config.yaml
dataset: "short pieces for a synthesised band: melody, chords, bass and drums"
n_mels: 80
hop_length: 160
targets: ["key", "tempo", "melody instrument", "drum pattern"]
num_experts: 8
optimizer: "muon"
muon_scale: "spectral"
learning_rate: 0.028
nesterov: true
orthogonalizer: "newton_schulz_5"
max_grad_norm: 3.0
sam_rho: 0.05
adamw_weight_decay_other_params: 0
Rows from expert 5 of block 4, named by matrix and row number. Rows with one number belong to one neuron. Each number is 500 + 25 x the weight over its row's rms, rounded and kept within 0 to 999. All counts start at 0. Numbers have three digits each. After the name is the row's rms in percent of the matrix's.
# up: expert up (model.blocks.4.mlp.up, 8x160x320), inputs 240-319
# down: expert down (model.blocks.4.mlp.down, 8x320x160, transposed), outputs 240-319
up.62 060:519509482520475479492485506506498518511479515488523465496482531521484519483472530498475509510498495521501480466441478498474479508496457523475498522532472481482538537509482501504545520464502462510528531526482484487487555523525501476491535488
down.62 058:503506486506488518480506515500508485485512555464476501488509499499478456542548448496521519479452511510510500536500470482491507523534507542524504510472464476551502500508510511520561456513516485505499459495501483502481521489511478511493514507
up.63 128:468520462533471494464449508523485494487478459483501481490536497526497456491518561543460511490507512511430484486504499474498475460509504493535481511532525463502506505485479526484533434512543493518524513496484484477504498495549514544496497518
down.63 124:497485478541501493523503544499509521469476455474546534473518499516529449475495488482525492491492525480503526464504516472497539526470448511512546447497506517516532498476460506512491496538533470513492524521467542452501495494456504517540497527
up.64 083:511499486479520527476469462497509557479529480529512507495448477505498495508517496510510528522498493491490527490435496473470446550477532504498494523500531499483494553479527515519457474523488534488494508505468521540467502472497493486500513479
down.64 090:506533524501468477533480558479519501522532521497502558499501496503567508514522478541517473511532540444469543469487516496489494493481503520502505527495503487491503471510511507511459453441495467481483481499502490490502463461500522523501511559
up.65 168:522480520495553476507525485525502528471517472487526513475502505503502479482493518547493494466485492489507477509467465459516436524459475502562449477458508495470467490491487465529459523520558561505481511508494500507500503527491477490530506489
down.65 157:486551452516555503490508474461549475463487510526514514446527514533517490498478503487479516503506477483480484491505511491477537526467506520468514475551470498531486525557487453494507483498505515462476509455491486516515454503521456493500483482
up.66 106:512509496489554504479519503530496506481455519506556483508525504504469462470515454520505479515456517467532488503491469454450477522530526521521476481515520503526471536464478545531497540489489491490508509526513494527459520502487465443505487498
down.66 109:508538516512497473526532504524473471513499532507506515530529485525470480507480511496463507483485497499488498527491481533478466451575524484516500522516521535526479518580511523508528484493508484494537476488487476485491473494487476498489490507
up.67 180:465532506489495480491535490510502533499515505504482539462552526475516465492475469542504516513503502546518472498478498459527493493509481508485455484463468463531481465524496471513520495533474503485496519545460453478501473558498461480482549486
down.67 160:460437484479521532436472467521512519518493486542521477510517444458471558520475496482529520475466492501515502560526516497443495506491467499503495481533459543512497524515475524542484527540483522483497462518479504514497509483513470506527490459
up.68 044:522534478495519484467505528540512509465496486492502478480496468528489522460498528474495527480515497497493505509491496474494462472501496538464520507479498468461527550465457529522517486508505543472479542537517506506487488514516477495516493505
down.68 045:500492488468505494482490506494450493451479527537518471504508518469496507494520518456518503515493496458503518526534456453505451512479435485483527541517466503482519500523470566489521531547471494486509487490574498507486497481529498495497459528
up.69 134:475474500472447522509492469522526513504502488502524498499505517524503509497514513460532538503475472523504469509442490510508515523507484503515482487472506471491494502473497496505463474560503513504489513514529510523459523528473497499520503493
down.69 141:536542469497483528467498511499489477478495499523525485504506488481475536514483494520473477512494459483509491487501525521493519532441495448500511490462539523476528487462511475500506481497510467486501498492487527520536514563526509504513485519
up.70 094:547477563490503469498468491521525421490484522521509497512522537520498454457509505494520504507508514534501435489485477512508540522503509507485497550528495472496480521489511511504538544449506522521512503520508490494472492527538565498556480505
down.70 102:477471482501489474491502470520502477519513542557510504523470464534522543490507508454465488495502492517511441540493493472505499544504511529493513475510477509525494529518515457478513534521472485504498519479506486511520488565496518507492498535
up.71 097:561491488534527477496475455515490519508489459516471501519563534505494490486517493515496515534528463515469525521547490507522512484483520534513487495530469522489497540472496519467498497532486495478478530515516473469505554466479521468481504503
down.71 097:534478473552499483521516511501502521495471496506487515540528469509526466453486500504491516473460525493506560475515493509496484515493513531511461534513523488505491523458445507502502526502481470524496533532486505501483451542491484491506471489
up.72 079:475500483524504501503510511495481512504498494464519532493474439485521517519502505506474453550483539520490479497508491496452477506515492520508514520514542474450501534530473496529478473509488472475481527481546472512527446523507486548443464511
down.72 073:515522521509457475484460470517508518449495521484492520535503491539463461473513538502495490536488487472529505513547566532515535479500486443497530524498511549476509463460511511482513481503554531495494487495526492529498488463441528516500469518
up.73 060:473469474482497449509523460494507494526442505514508522491518563535442461494444474534506448524474518514520513489525511514463541491498499509515477485476466511493485526494478507487515496519472542504461543460501490484464468486503499514488511527
down.73 064:566553500477483495511516494494536523555547480486495459524485510495498473571503491472491470504487532532490470536498526506499480500495508510452527487514515551504509520503486503506504509486506502505535526513517468471484484513517506522485498489
up.74 053:501470484495474496487519462489482515490492506501529540467506496520503476519496491524462531486477539505444522496545513484530446439537512496512517495521501502504465511514524528507500499446489503490493494469491469489441469478521522454482490521
down.74 054:501464557506488490535483536509512497500494494528524506545488510482480566450524503509531466511500576487483532511492498487492542486533482466517524525522488488500504520511493528534492500495520456482506489495486539521439516491515557447474467492
up.75 015:505485457465509459475514455543518530479550483530502498517515490513468530502552465526484519487507508527493513522482492510470461521444510505526477503476466500519478461479508495495501532492475478545485524492506496527520485519510519487502459468
down.75 015:490502546503479488542491478541476504504475466568470507496442507478518519435481485493514540488553471494502500514527529483546501501527515504492482510514535492512503534473560529488500498496471446469560541548527459473488486539496495477495480496
up.76 040:524503489551543479486525514497469504495504484527541500511483533477508488475495503536512557526484500521489502451508494509491492537539498509489517579528469463524487516531505517500481498520489473495499490492487506461525518509456495485482520471
down.76 048:491495507533520487457490523485487513475494516528467525531561512523515554465509472500507477504501502501512492495453530503495464487496498490529492513482542524469519497509425512569530469494515513476474534474484507485513496476512504495492540484
up.77 106:568494513474490473489522487525528454451474523496472474505541505492506511524495456511529500468519487484503541499487541540483504500522480539472544488508483474511484518511513487455516517514481522523519542517547532480513479511537443516517498506
down.77 107:506507524499495489466499504521470490504523518518471470499497479555429434493459511509481531487528532471493513504493490506496491494485513545512540501503503476510496496492465495494447474475474532474510481516461483479490468516529488529487495471
up.78 063:533492476507534470497528475488527513488530495462529529474509490527467466500500468509520518483499504494463488510514518482510488510506541471478486528500483525534505550454456533557456542509479536514504542528517492504453496517489486496482523510
down.78 067:493517495489516507488460530493531501500426510518439507500469480521486532534491485480481500540548513474520502473506496477481466507491520492494525501471511474512489510534484516487499477511478524482492493519565487456461505554541533506535511515
up.79 090:501520499508532463518494478534520522545509489518506522498518495547514458514516491496544516486453451470506465495467466493509487514490496519481511489515497494519494489455475450491427517560500524512537484514523508541465532489465506454498530496
down.79 101:508478496497523498521488525505443492501527510505544498502537470477486488494478482512477526492498484452480494507539498495475553458505483529486524491508556509507498534484478504487419525460515449483487506461499493443465483503467511523499505479
up.80 022:469483501517507430518519440498486508480510480516505505516520550481490534478505478511484488559477543473487467523484454508499482495559525531496521456486476518500500504462485447502477468493504526533486533493500490503501513524486516493503500511
down.80 023:510475441495501542485499503474532516495479461504536538479482446486500518566548512489513518535509492502510528531473542497501453532515521524503520479492554456497541523460523479484447516474487462514490543515479519469506492511531496484537479476
up.81 062:488495480512535517501531468519468523486513494497523490500484502489479534515550496520513474523492474492482457472503524501489469506519529535531524493510526462485454509490509480519486508519447498550496493511484492494497521513494515437477524497
down.81 067:514470496484522517483517484478530488526525524538560458495494468483481518509459485501482458495523487534525492517508495500476506477532457507474481469505513472488494518522525497467512492489506538472511484511492506529499495501468488553513487491
up.82 083:511513520496542516519492489490461509491472489484525510481490520480476500505543510533511529483474485492461475506511501492543464482532498528443468521483558483492489442484500526513519515476481474483475492521535487491512459530523497487496516526
down.82 085:499495538465444475472491506517480577527513499493542457503491484532504497455507500465494454502507486500483562534513525481498501494508480474520465470543498540516489505510479480513475517486459522511490497478492495457538500550499483463507481492
up.83 085:518532472514453499527534465487514492515523519480506523535475508501467499539476540485505517493554522471509490486505476455532490478491497544521520476510544529471486493522500513531510479504493493483514479452511498498461504458458455498493532477
down.83 086:504483478487484475527478512521547518507472495506527551466511478537501482534511521502541422543500470538506501475484507519517506499495474494448517516483493537525578497447517518513517473472531510496478472495500492484507551545487496495485528503
up.84 015:484535481497497480449481512467509454497505492497526519473509472482512483512463496499509468526456508546442455529524487478517539540511520509481482511454529508435452512484511505500529498472525509485488511462447522531460520508477498537479512470
down.84 015:508504514539511519499541517511504484531485487501482526525485504490527510507496485556528509483477472502485520547529526503494495440477525446503491533488482519525540492483454538557513483471543466444476487546457482511500468472537452497485525498
up.85 135:528488500536533493495498499506540493485506468457510563515513485515502517534508573475515495505473533516520493474480447494497528540509513575495517447480472512482455543486469478494549505474493484529486480493494501493465522471480482477500545498
down.85 141:523496517479477510517493525450501488493478464465483516496498508534509516498487489499501494510540513527507515480512530502542519499497468459495488598513495500507525457536500516476504479506500497490460516535484466462495462549511484511472492461
up.86 083:485474442492492499520510521501509500509521523481490467521507522495459455483528481538472511539475504498496522453476495484506470514496483457520481526459528505557485476485519493482532475500513511531514517497512495498494509495553494519497496493
down.86 079:457495517512536480527550498476502483513475507523488503540533495502519474525521502485493494540534494496513515458548500484491502491482491542475502503575496509527472491524465505515481507503495499465421513484536462517503521542458430469538481510
up.87 120:478492511506524531468513528499467502552440469494494545485559477512529513507488488517521503528498517489497487496453482539475483528482455517520489472499477485467454513478529577483541467486526529473501484492463510508472485508489479522469530530
down.87 124:518497507495552480540511504497514464506491462513512451508517524536526470524484486455512537471500484491518573495513464485490492543418483464502510504503529492480486478515497482509488461453468489480507517516524496506505447461527529513511472508
up.88 048:474494483482445519477457512519523499495515524497474503524488460473466518517481512500485468528495496499497512489487487505513524459530478484490498533493501537526531500469514492534504480464500531482485502488534472537474493516477482467465497496
down.88 051:519519560480493521490515515470477536499520445487492494500493486471476491488481530487497493479494527460536526533458499453468492529530540461487544499494503454563480481520497490514472507479485521492481537519516529468522486487476482481490527460
up.89 175:498490516450535468545470505537492482530515496502489487499467480479494480542469541525536499552522518489479512460453533424522508453518495534532526491505504472511478500472494521500555495514485498533498515520506507451466526501507517511490515511
down.89 167:513515531508460535485513504460497512524506446523521456525469506488504516472494494532540483472506488480492484453522483477516520464483505505495479496474502493544502482526495495551476520518480533520538513508443452487475464489516498517488483483
up.90 087:503459431523474499529500502529492536451518546490525509562514522478511495473515504531525450505475527523526505489498578469465467516476520524529455501459512475499511513480502500517485483489500518475455481492551451476494509479477504501493499461
down.90 086:521509501484457531527466465521498546510493518512551502536509529504492463530557528490486491506505475513517486484469531513488480529524520536487526502470546505473507510511478504478491494536489519522485491504508486512495537516500486526502481510
up.91 091:554539480487498508500533453506490486489508508474482560488488492508486483527509483529519490506474499478500507551476546492493489501548541485490442490521505516505459549467479483531534459485484480543515513502502500518466512530504513516491503504
down.91 101:537523463465517472488503486489529521486485542472442471515483466525512500515507465471499507508533524516514515504520518484500484498485471500512522481461471521441532467534485449521488534491461489580493483540514503531472470494521480489476499529
up.92 089:498496476471480481490503464495542504487508510466483519485519507528444487512454494499532554502487538474545511507510521512512534484530479505491501499547493474510517531508521510517521522512475554528479471479488512542472457530506475509508473477
down.92 100:463532525498479500494502500483478491536516495541539498450543500469535477537534461482507516519498543494494536483422475481460481489463498485515474517484543520469467482469484504525465528513532521515518510518486517544488521441500543579513478487
up.93 111:528513525507484469513518463570492499536470519522502547481546468507506517529490558481515523522444466490513499486518493501482485486495501513491480492511561517462494552447483509486548456524519502477493503514472515529458450527482517565490455523
down.93 109:509513469500452511506482484486490497519450494505489556520513503517491516479490509499505506506503500487501449531517539520492503511514498508456490530503519534498455507489461516469543494474468501512506509522502525456477527532495499527533454499
up.94 099:487478455521514483481502503565481504499514487532513529545493490511466491525484468507499500526514495517553488528518524466500518508532490467487446489471484472465488498496513507542500459492509510509466473436486496490523513510490464509504447468
down.94 101:484502504517466494493491518485469492462506508475552509497524511486539488531478523418506501487506510512456533518480519563505501477473525533525487562502479487504495516523538444476471528445509506472509527523531499560531546518543503477467533484
up.95 088:531502469454533469521514500492477564464491485494495467509503487478484489493531472474500521506498488496516518468477524468500454527508537488521524501497493495501489512489494524458528519480516482490483468508514521541482493515491496440486474486
down.95 086:478509504498491535527492441502505469530546454483506447506505491514474524470520519490510520509543484543479494513523518486504474488477558513478499480480486502490468481519529496505463509491499495471498492462502494479542530505543490448469473507
up.96 070:543521541536493434502491521517494483499503487501549522499493546474449505476482508527512522532475471497498532484488501469534491513538540500471494477519472516500453525487495498517509545481514493473504476499476559517455510453521487461459494456
down.96 071:470522456524496482490510502500494499498547476483509514518520463504493505512499526529515529501469572506492501541532493503538468501491508484557479500475455540496511526502488493534490484462517534515485494482504503446474503505496478540483536499
up.97 073:515481470504481496538525499499514509492526509486536497464500507511480507505545479496529481530478510497482538436477514495507511507469527496497485511486467485508518493459520514486504489493494536488470469538502499511484503512465473491463512536
down.97 069:466443491460457473528481494510499470486487545501499528478466481500491483496533451500515505493481534491490476508531491499514480510535518542502502488515494503540483484510523483479475525508526495481517537521519546540522513501473517512516533464
up.98 145:485488481500507455464480496489467474490565529511470492497499487517486508522478482501529520497425476484445475478508521499526514517483519528481508524478516468545483522490475517477514468500478499490512513526541510524452454565489523493505538498
down.98 143:494517509518520510513532507505489505507498519517451515521492475511563511554507508488532493485462520500474529518523490506457497522502458513464543424507507475498514482459542495538506533500492511493506508490470490513514509474503501541541505532
up.99 095:514506464511462475476453474537478515525525516465521529460510498523492499463506467452558500494457492494504530503502512503463472480536497517506526510528478528548468527458463469515485504445503498470542501506496478490478550512490499530508494479
down.99 098:483529460479491458479505471475477506501520513539507507539529451531484535515508467523463488472523513469491519507495529513516530514521522478462483467480501550505443512501503485479512511538469489498464523496494506485463448522482451502539531488
up.100 012:516564479540458468525513463537508485516478496511499508515532505537484507470492466511499462477468487556521548505480477547568517508527539504498451474443458454514478495482508511525476501495508513518509450507527553500504439537494475487532502522
down.100 012:523519462540499539522519448456500505539533557497509495480514533507469466517487499523492507489544490474531476528487459481499504530507463509430533548499470539506501471469462467526545515527497486455477542484491545497501523482453503470520477531
up.101 046:498494510460484509514519487513484537468500563479503531500482527484464458485476478499524521507524461472529492470495479467540467523464505497510533472522469511502452521496509490482522470491533529465517534476490508471467531537489503534444505546
down.101 049:460495460465515503532505494498529521477501471461496473514500522505537495495521489458506519490468543503529528509492495549505530523510464506516495530508466472501501483448509508534495480502482479506486520535480523478473460499528520456466478451
up.102 152:505493496560457535531546470493489479486524511538504528538504479503503479503494541501501498524442475512520512461463475511511476446500478566532504533487530486495497517454510483470499513497477481485517547539507505481519507527458535513535485507
down.102 138:508483468523482504493513497501506478483540456494522488492511532507512491485495520544496524499507469477482488540527522522545556507445513494479511497482452482465496472484515480496496464485484501485509531516547474504536503513479507548542508564
up.103 168:506497505488507525430533475434502528500544538528494514491513564555484498559507505521535476489482482492497469495472506467502506492509520504501475528454533489492507493487485497452484447499460479506519516520501487510499493543480472478484515486
down.103 157:469527518521502512513484492530472522518497490472495458486501489450525488475487513498482520487537482521504567526517539518496481455497488510453502520534481511503476469501459482490461516480497488510521492481489506525497476479506499502499481504
up.104 039:472479482527506503529535478519498484516507519497494495462482518509489518490468471497531548533474518510541482484487464526530490516522490495487504492513490478547506550477515530476508497478520448541497487494515482506491502519515479527524518479
down.104 045:491469504488457553542458515529475461505508496501492469465497548503521504472493566417496540498529489514481497521463511481521506517483483528529480472521504531499498495487517513493490478503506464469480495509524507506485501502522499495536489513
up.105 059:554477515471459489494555513507494510472488546528539511472514504464487490432451510527532529530485500487506479468512517473534504528469496504503547431450470498524470533455507505510476482456482501483505497482521483513509517524525545472511486470
down.105 064:533478496536477486467495544496466484506528494528459453532459481517470478517454553521524502474461492490542540528500533549542490516482493478474477519494504493520517532540492458504491470510535521493500460475545508469544479485485499523473533509
up.106 093:512479447480580490517509507500470543510476502510502514511539495502470485530459498509491474478516511525536463494471499493472473490548473534504483514566494541538489518471487498532539517526471484492512492509529508514510492473486454514476479502
down.106 099:420544485496483530464476568498455474522460518492534500525486503509530504484536453554533511491519512532500494462518489476497522486512455458515452482500574506491465470539548503477497491465474511534484501512496537493522521479504491577480505511
up.107 106:484445450575504500476485513528485502471517462484491509467516508515469536508495535491443498550475481528558479510555521520538475507467469496516493488499503482504505515467459528472509520488513487521456523518481515491470515441508470498488511526
down.107 114:496504477518524488519485517526464504481497504482475517459502515494532506517532502480543505487523455520460514532469478525471492483502518489525510508530495489509507503507480466471507500455533547473493494472503505515516530479489472539444507486
up.108 113:516509459537534448523503512486485495473465477505511498463478500512502490463545453516456547531482494493519512510550541451498476558504487480467512513506450504457519526502508524479491545526496489504477481488474498492507497509513533525467502496
down.108 121:471521507479545533533449492539457526496494500484503478541517468543504475478474514517487507501508524521502479484492518481471516516471514500467498489522526526513523508482493501523492489521533495505526526563522513495519512520512499503497499517
up.109 068:499484539586533514476496494519506496528490521507473520483525526501533500481479464506543546504488493503530499502488500517487473531511488482469457505500483509437479526509494486513515503513512519466481504516524530514464489494451524541512492482
down.109 069:517511444479522483494465500495530501477526502487501488520425472543494489482504506482500514489466478476506530498468513518495505498476452517494520476486503481536487503522495518507498537452487500479557455513466492461472548467531554498536499527
up.110 160:499540484534494535505525513516527471510502515500534560490524491520504523534484500540497488489489469500462487489515491474497488503477499509497475531485485525504538485477504530521476508457490521566495468513465513516471474477545458470508497502
down.110 159:518480485477487489520538536525470524474454539492475516529456427531501488503543505497486496472465487478477498515487500483484520499485500512526513457515470531499552493509492507472518467523518504520507488497496475491536458494492489504474490543
up.111 141:533467510487482484512513492514463525474520521469482492469493540525501510559448484494501525535461500489516530507497484531476460510496514534470487486525467497554481509463525490529504504486485525474514520502486486532500544532471493479496522538
down.111 141:495517501516467516518466515545468515457491511429479525508520551473501545495498510502481507493499529491462491469514462526502485469487497530493504505543507534527485550475516508469509460502515500467501507510487535442470444520527506507508509509
up.112 111:496467490532447444522510487511472477506519523528513477556495484536509488500493497496505512501523482451533456506519538493469489485511476513496473502496443493525477514488501525468461478475469523514539504502531529484460504507539479542506514511
down.112 109:503503530484508497486512520495471515475505540499492513466423516481471489535494474568521467474495509484501497506526501539478544499476491498552488487503507464501527483493491500505534517508484462484507462476483508475540503489527508501454541483
up.113 051:510487474528538533503514483465512514495474507504492525478529522495530523462492506543544498525472521524493421456480499476503510543521499473488515501527507488510520483494528535514504444559490472515473499525493499484475498496507478504437498461
down.113 055:538506528509485481510513537477536528553477508445502508522531482499511483447504510513510494457512517514523537531543504487518500456486488519526526453504502517470492495487501487507495478506517481497545484468556487525542504510514491503507478514
up.114 111:466504479532540497498516517482481508518488512495518507488478529499549543495525492527506404517498528516495452470476523486491500533534529543542474484526488482503496523487477503591495474497488478527470473529488520492484511508495522490517489493
down.114 099:537502485517469509521443504477547502490502586497481501505518453500520541510497519500497472508502500527490505484498521541482479524550523489469485450523488502533493445516518461527512530490480525488493524504471531480523523541508536478521478451
up.115 033:489538464512530540533479520530464507471469502503537472502509503487503502499473521459514461542505491489527466477479519501516506465501506491481527483481491524467519502474505506514503508511457491475517546517507499559425454516451529475477498523
down.115 035:512519464541462486513523563449482502539542518499489524537499470495486507504451521503481469464513549521529520498490526516541522525468483517486474518455454514517471461480490521502477491531540500452524524511504501476522524500497484527480472481
up.116 112:518532449502490505551521481517459479524495484480490530500483517486470523487495491499556489504511523480497541489485512476498463502488524466485505463468473501483454475498518535525526467464541492516543532527480504509498509500528536453513513528
down.116 097:529509507516521488460478488486488517518525520464525483498509470510503507471459460508535501522523462561471489494506510493492469484480480493486474483504472518507535499489503485481498486503497484509497509497509457512525487524479478503481517591
up.117 125:430477459552493478520509487509533499530523505501453497436503513482453509519521473554511484513480481514561489543474541522494460509485493505481524488489497509545484488461491463524493478521483517476479491504495480490491478481475510476492539527
down.117 120:517486502486499490487510498495481558499508511550508505508530520527477516471467546426515506536519493521501494543524501516523463501526517468527503486478526506451477502498510503509529446481502491506489510500496492511497557516514511504545453521
up.118 051:513539440516487470478489471513533502562524464562530530487513475491544526513510491521528536488479533509495527513446529516507487506469497515474518478494493483492449523493483486517502535516471480486493504489441510493498519537468496505452558497
down.118 053:529523501491460491525487448511512479467494469491498459480536516462542483508487473504516487526495507517495453470542511550477466476551495482539529498468470502525556496479509480531482507494522499478480526481509494497483492488546476510526470485
up.119 059:527444519481530506492521528508502472457504474506477481506499505479525507487543490513513471494547460449504499458485506487511489501495457515529486516486502503432479506490499532494515483494490540485482488520549490511472496515529478491523525477
down.119 057:480506524534446542502504524502513496488490544503529488469477464459532456494520508497510513500494491510446506502444465514484520514522470488513507503501493484483529518520510501473477496462536466450539491522498504502506472517486487464527465472
up.120 121:461475466511529501463495496464435491491523478501529543470509511456456487487535497468503511518491487508551500479524519478483535514504466515496476498517534524455457523557505474475475510481520525453515502521497494528477482469472503484493504461
down.120 112:514528487506460495519498520508477490505492514483487476553496496490487486497493501507484490501543572482526531518523493484528472490489456461489536457512471534504507517505501523501514538541511567517545494507476551446474510509514491502478484500
up.121 132:469520489500517512509496514557505476511507525523495476476520509468478519479491490536571531523472486464519476506494510509518484498500505547520469552524469461484479504488469485509486493518481476468518557516484523444497502504449476468476507493
down.121 145:517478521493508480459493481480476510477462486472527501499527558450516496471542486464475484494506477501493503531491505493496472536491513537546495487491537491520476481553511466539506504508504477460441489518440487534496503471498486522522468503
up.122 040:482490476499511525454492482473518490502472549489522526472503497548436456529521454558533517522520514495506498493519543522499485491497477533504479526523476518485511549493510547553459485531507480513474472511509538493457480515497517455491490468
down.122 057:512553491444565478511476507492472513506503504517506511494527473442467514495500478450481520477499454488491500519482522476514471476514488532450445505481518491489445482526491454466480517542461540521521501523452513493518483502495495471511482457
up.123 027:480496548504522493486510522464515482480484514527565518540512496521512525500492523495537463538487448473478494486522489499535467462471552507485493444512492506480499484445459477538484501502529513484514540488496491496479482511450518529471492483
down.123 028:532537489493511514442510524517550511486527485538506506536504556483483506462483488489454477518521511488474505475515526501522537485476461516536488486501487489500541506518473514498451499506482497478526477530489458516523478485488508483450530494
up.124 083:472502469514479480507515513494506520487516501494531504509525525502486503443507551495526528502528499487517459480464551507482485526524514494512495542564500515466524574506489468435533485536503488508463537498506466485428541483495486477563501468
down.124 082:520517455510499515515466479534546486493507525539487456501524487494566486494487507547481464474502495507527507529510516477510504489468516481471498529469534552440494464460500460490491516509518516489498523545528512493490458454581537510509485516
up.125 067:515497512500560513531532514506526502481468503481523552501510512538442483539495481481520506502524483530495496490451547511525471478507535510503517510516493531451489494499517477465515481463473537507505505448492492540477493543530472471500516477
down.125 063:499516506488492489493539498513479550499511512507556486484490485522475484529498510453513469481502495530488505488453480547510496514527538497463463469481553524514515481465545507515480517537521522492529505506515508534474497474501452525505484528
up.126 129:527481494528531466500518524526494482495505509486509492502530522496492440527459481551533487487482500540510511470529493498483434479481505500523505470484514508479490527471485490524480516542461434526524507466496527523460478490526486470513542489
down.126 135:510541521459534520486500514538570524514509502502450531530515427521507430504493518520522480496477496507501506482550501445488484513491470508500496530458478474536503480541457530501496502511499482515554491505464519531483512494442479511469508501
up.127 036:492487480513489504555501533479457462491537506471480515523500517464485512488518493481526500493494484466481517512491488550511500539539539525473463521481580457487500508499505502473512471512493525496488515534468474508459469565484486500452510487
down.127 040:539484490513522504471438500475520537518504495445522515532483496509525520489477455484492539480497481503487495548514470507468490511521482451499490486455483461533485571463498506489522505474503488522506565516467505506507476523491515496520498497
up.128 111:521460475498531472488507535478508484466482442498517469471534502529552523498497528497504468505475520468491503477516486496464518534479519491487458461536426486486506526527530577528532495482499504545473545465476504536481500485500474456518509501
down.128 115:486530412551510482481485520473486504494506496473509495514541480511473457486472503506529502470494535528521501471493486466478501534496512519515541464454497505528500505471509502460494514511524545483470505505507486539486512497505434529495528482
up.129 137:496542480490469510467522522529490480497544505514497492472533528524523534537496516505487506464475499554481476499508497523463472522505485476533452508473488517425443492516511538486491446496500537516500510481476534531438498452491471497542515486
down.129 124:477492479444528522498517506460486481474480469508472441510509499528502473452513474488503504530540508493472474536504498494482551507505477487509495489501480519535487494502578470476526535481511511499499483502505507498544484456514517553461486487
up.130 074:507493468529486491515501542510517461495483473487524559520506521547489524489498482523513471537508527494474488485479540529461450485508516508525491516540488439507468507489517494475472547520513481522514475498511460497456492493519500514511475520
down.130 074:493515478488507504532473528533486508487471529479509509488493550466548502502526459467488490535513482490523487481535474542496482525511488535501509479471449531447533521459492502475492502485500522521496492489515531505469579509488478538516510509
up.131 124:521508501471502494517499477475504492489518519479516545491497491545496489477488478512538481542495485504454557485518459492500496551512489523454520428511534513504484459507538529491505513486531536501477553496511469514501517508501456478501513526
down.131 116:506528489463475525496494521500494521490521472487539501531506522550490496503492479510505493481496499507530480529512520505528473530516539488472464499514538488487501471516514478492458538536488513527505505475489504481489496486500484530505494488
up.132 092:487529445562507490487510538489526498505471476483554506496486484464475520532494474513550536519439519494490458495519530498543461504515498478523470487490506449447516546489521509519462541522511505482511528499501544505487475527503491491516490494
down.132 094:519427499550502567488480514515547454521489523478496540456500555504524496528534513541518504551434491463505510481508451514524505515510533533493467459520517512483484528481489503469534561518493532507488464475491473533495479505515517527460508473
up.133 053:493488515471483506510509510501519544517483520539481514445469524532486496515520509480500511511458509544508474521501519520465515511456509558524501489487490480512527533514521488542546542485512482503486473489462461528498502531487470517487465504
down.133 049:511480514496480520516563484481532523516492508518502468477516489518533469471525540472458497499535452533489529520518511455520483489501501493460431517516532525490510502532541507494499494534472489524494542490506477520514459531517509531489512489
up.134 040:503515525507483463482523528425530544501523497491534529485534519498515470521511496518580493486517490500505470488498503513511514517516532468469487463515522499502479499559526498506518472511482503519493491503511528508516463525518449476470545472
down.134 038:477492480501499480539498528516509496449526528562483524517515517499470517520466490497534545480465498490512485500495490473511460492434483494482478486479458457473473505500479557542482545509484488511476521539476494451515494496476477511522516489
up.135 035:519512460525513515490470457478542492497537526507524505510516531520493510560504508500512524502469502486469489514493491521532464482506510511522531457491509521486495522501516511492548478488461521501537475468503506478511488510501489496508508468
down.135 039:522468510499510492516478475522480479455517500503488521559467435503534527467496473497477475510528470474481525477508499460494486520497499443472447567496512465446505514523516504493510485507503499554493530455501447485539477494503512486507500502
up.136 084:519497475486504478479458493472481515469525522555525494526532522531509514479544484509544486536496523477501500472474486533470462508498525520528515508445522452479524524419468568478505521532507462496503539544512489511499477516474465493505483520
down.136 076:483530515552456462479482521507477504493525512486531485481512517514511474516505452524494532507532535473505476483462487503548471505553496484520514503484510471506456485468523481510466500481550451527494518506472521496523495502501527484501493464
up.137 065:520527460535511535466484473487501487473523535495468526450541533519477494507488485514510503499515508472481538474498507519529478514540522530516549495475515478477457520523497503501480522479536474494507483536522537511489508507525468482517519494
down.137 067:485519481481504469449514537458503503524506484495526498500525473460501493495499487566469504495504496513468462520534504509472518512444557477498477494504481510486514506506450475520490534484519529490508464519514485502530492531466476511484538488
up.138 103:563492530512498511467503504518532516456511503500496491483481509502500474461502538501475502481504512539485530474469481499489536500477510492514488493524527497512524513450494541523475479420505486501472488456499509519481505472489511519489496455
down.138 100:487499536500476507539463526504509434504455470518529529527499488521557495504499527500483472513513491502506476517472515483487501529486495540505515484504530514480466517518475456517503526468478503521459507522494556478509468501531476564523459528
up.139 057:528540478488512489511483516508489537481524480480520515487476530508486530475505516417514510514536532503491489496490566491500454497529511501479488468514488494498467519521501498476493499520523467496501490513477554498484460475487487503517490491
down.139 062:467461522499523451475502513527498481463484496478545469514528488517523503453514506479493518531464474457514487553495492522511500531478522525461501485494503469520506520519500515541544493516496472524505536518510524540531527485504495538505536481
up.140 064:483507483496488477492527486479499522470509500491526509470487525473517512513505526517510485559492511507515526477472495525455493496494516528507463487544496512508502487504475477511502509500489492459451552479493498494451503463463511490494536528
down.140 063:483505508447499534469468524463530516492465527514527537497466487532523487540504516505550475487472516499544536486492515456484496487471506479541536554448458534512464451492488520546494457450527475552500479483495497494488511479500527525495484514
up.141 129:504502486526446490493502514501498506524504491517530520529472515499476524467523542534507483498477502469506484466486544445498487500492474511478484505498555510512512523522492514449511506492500518487563553481524509475482502493490474517505488502
down.141 130:537507472520538524497475561494481464479496519528472500492466447521461487485489497519509532516473508503501497440479467484513483469543514497549494476552553492500488510481489525499531487445471473498505517505495470413489470524454515528476498495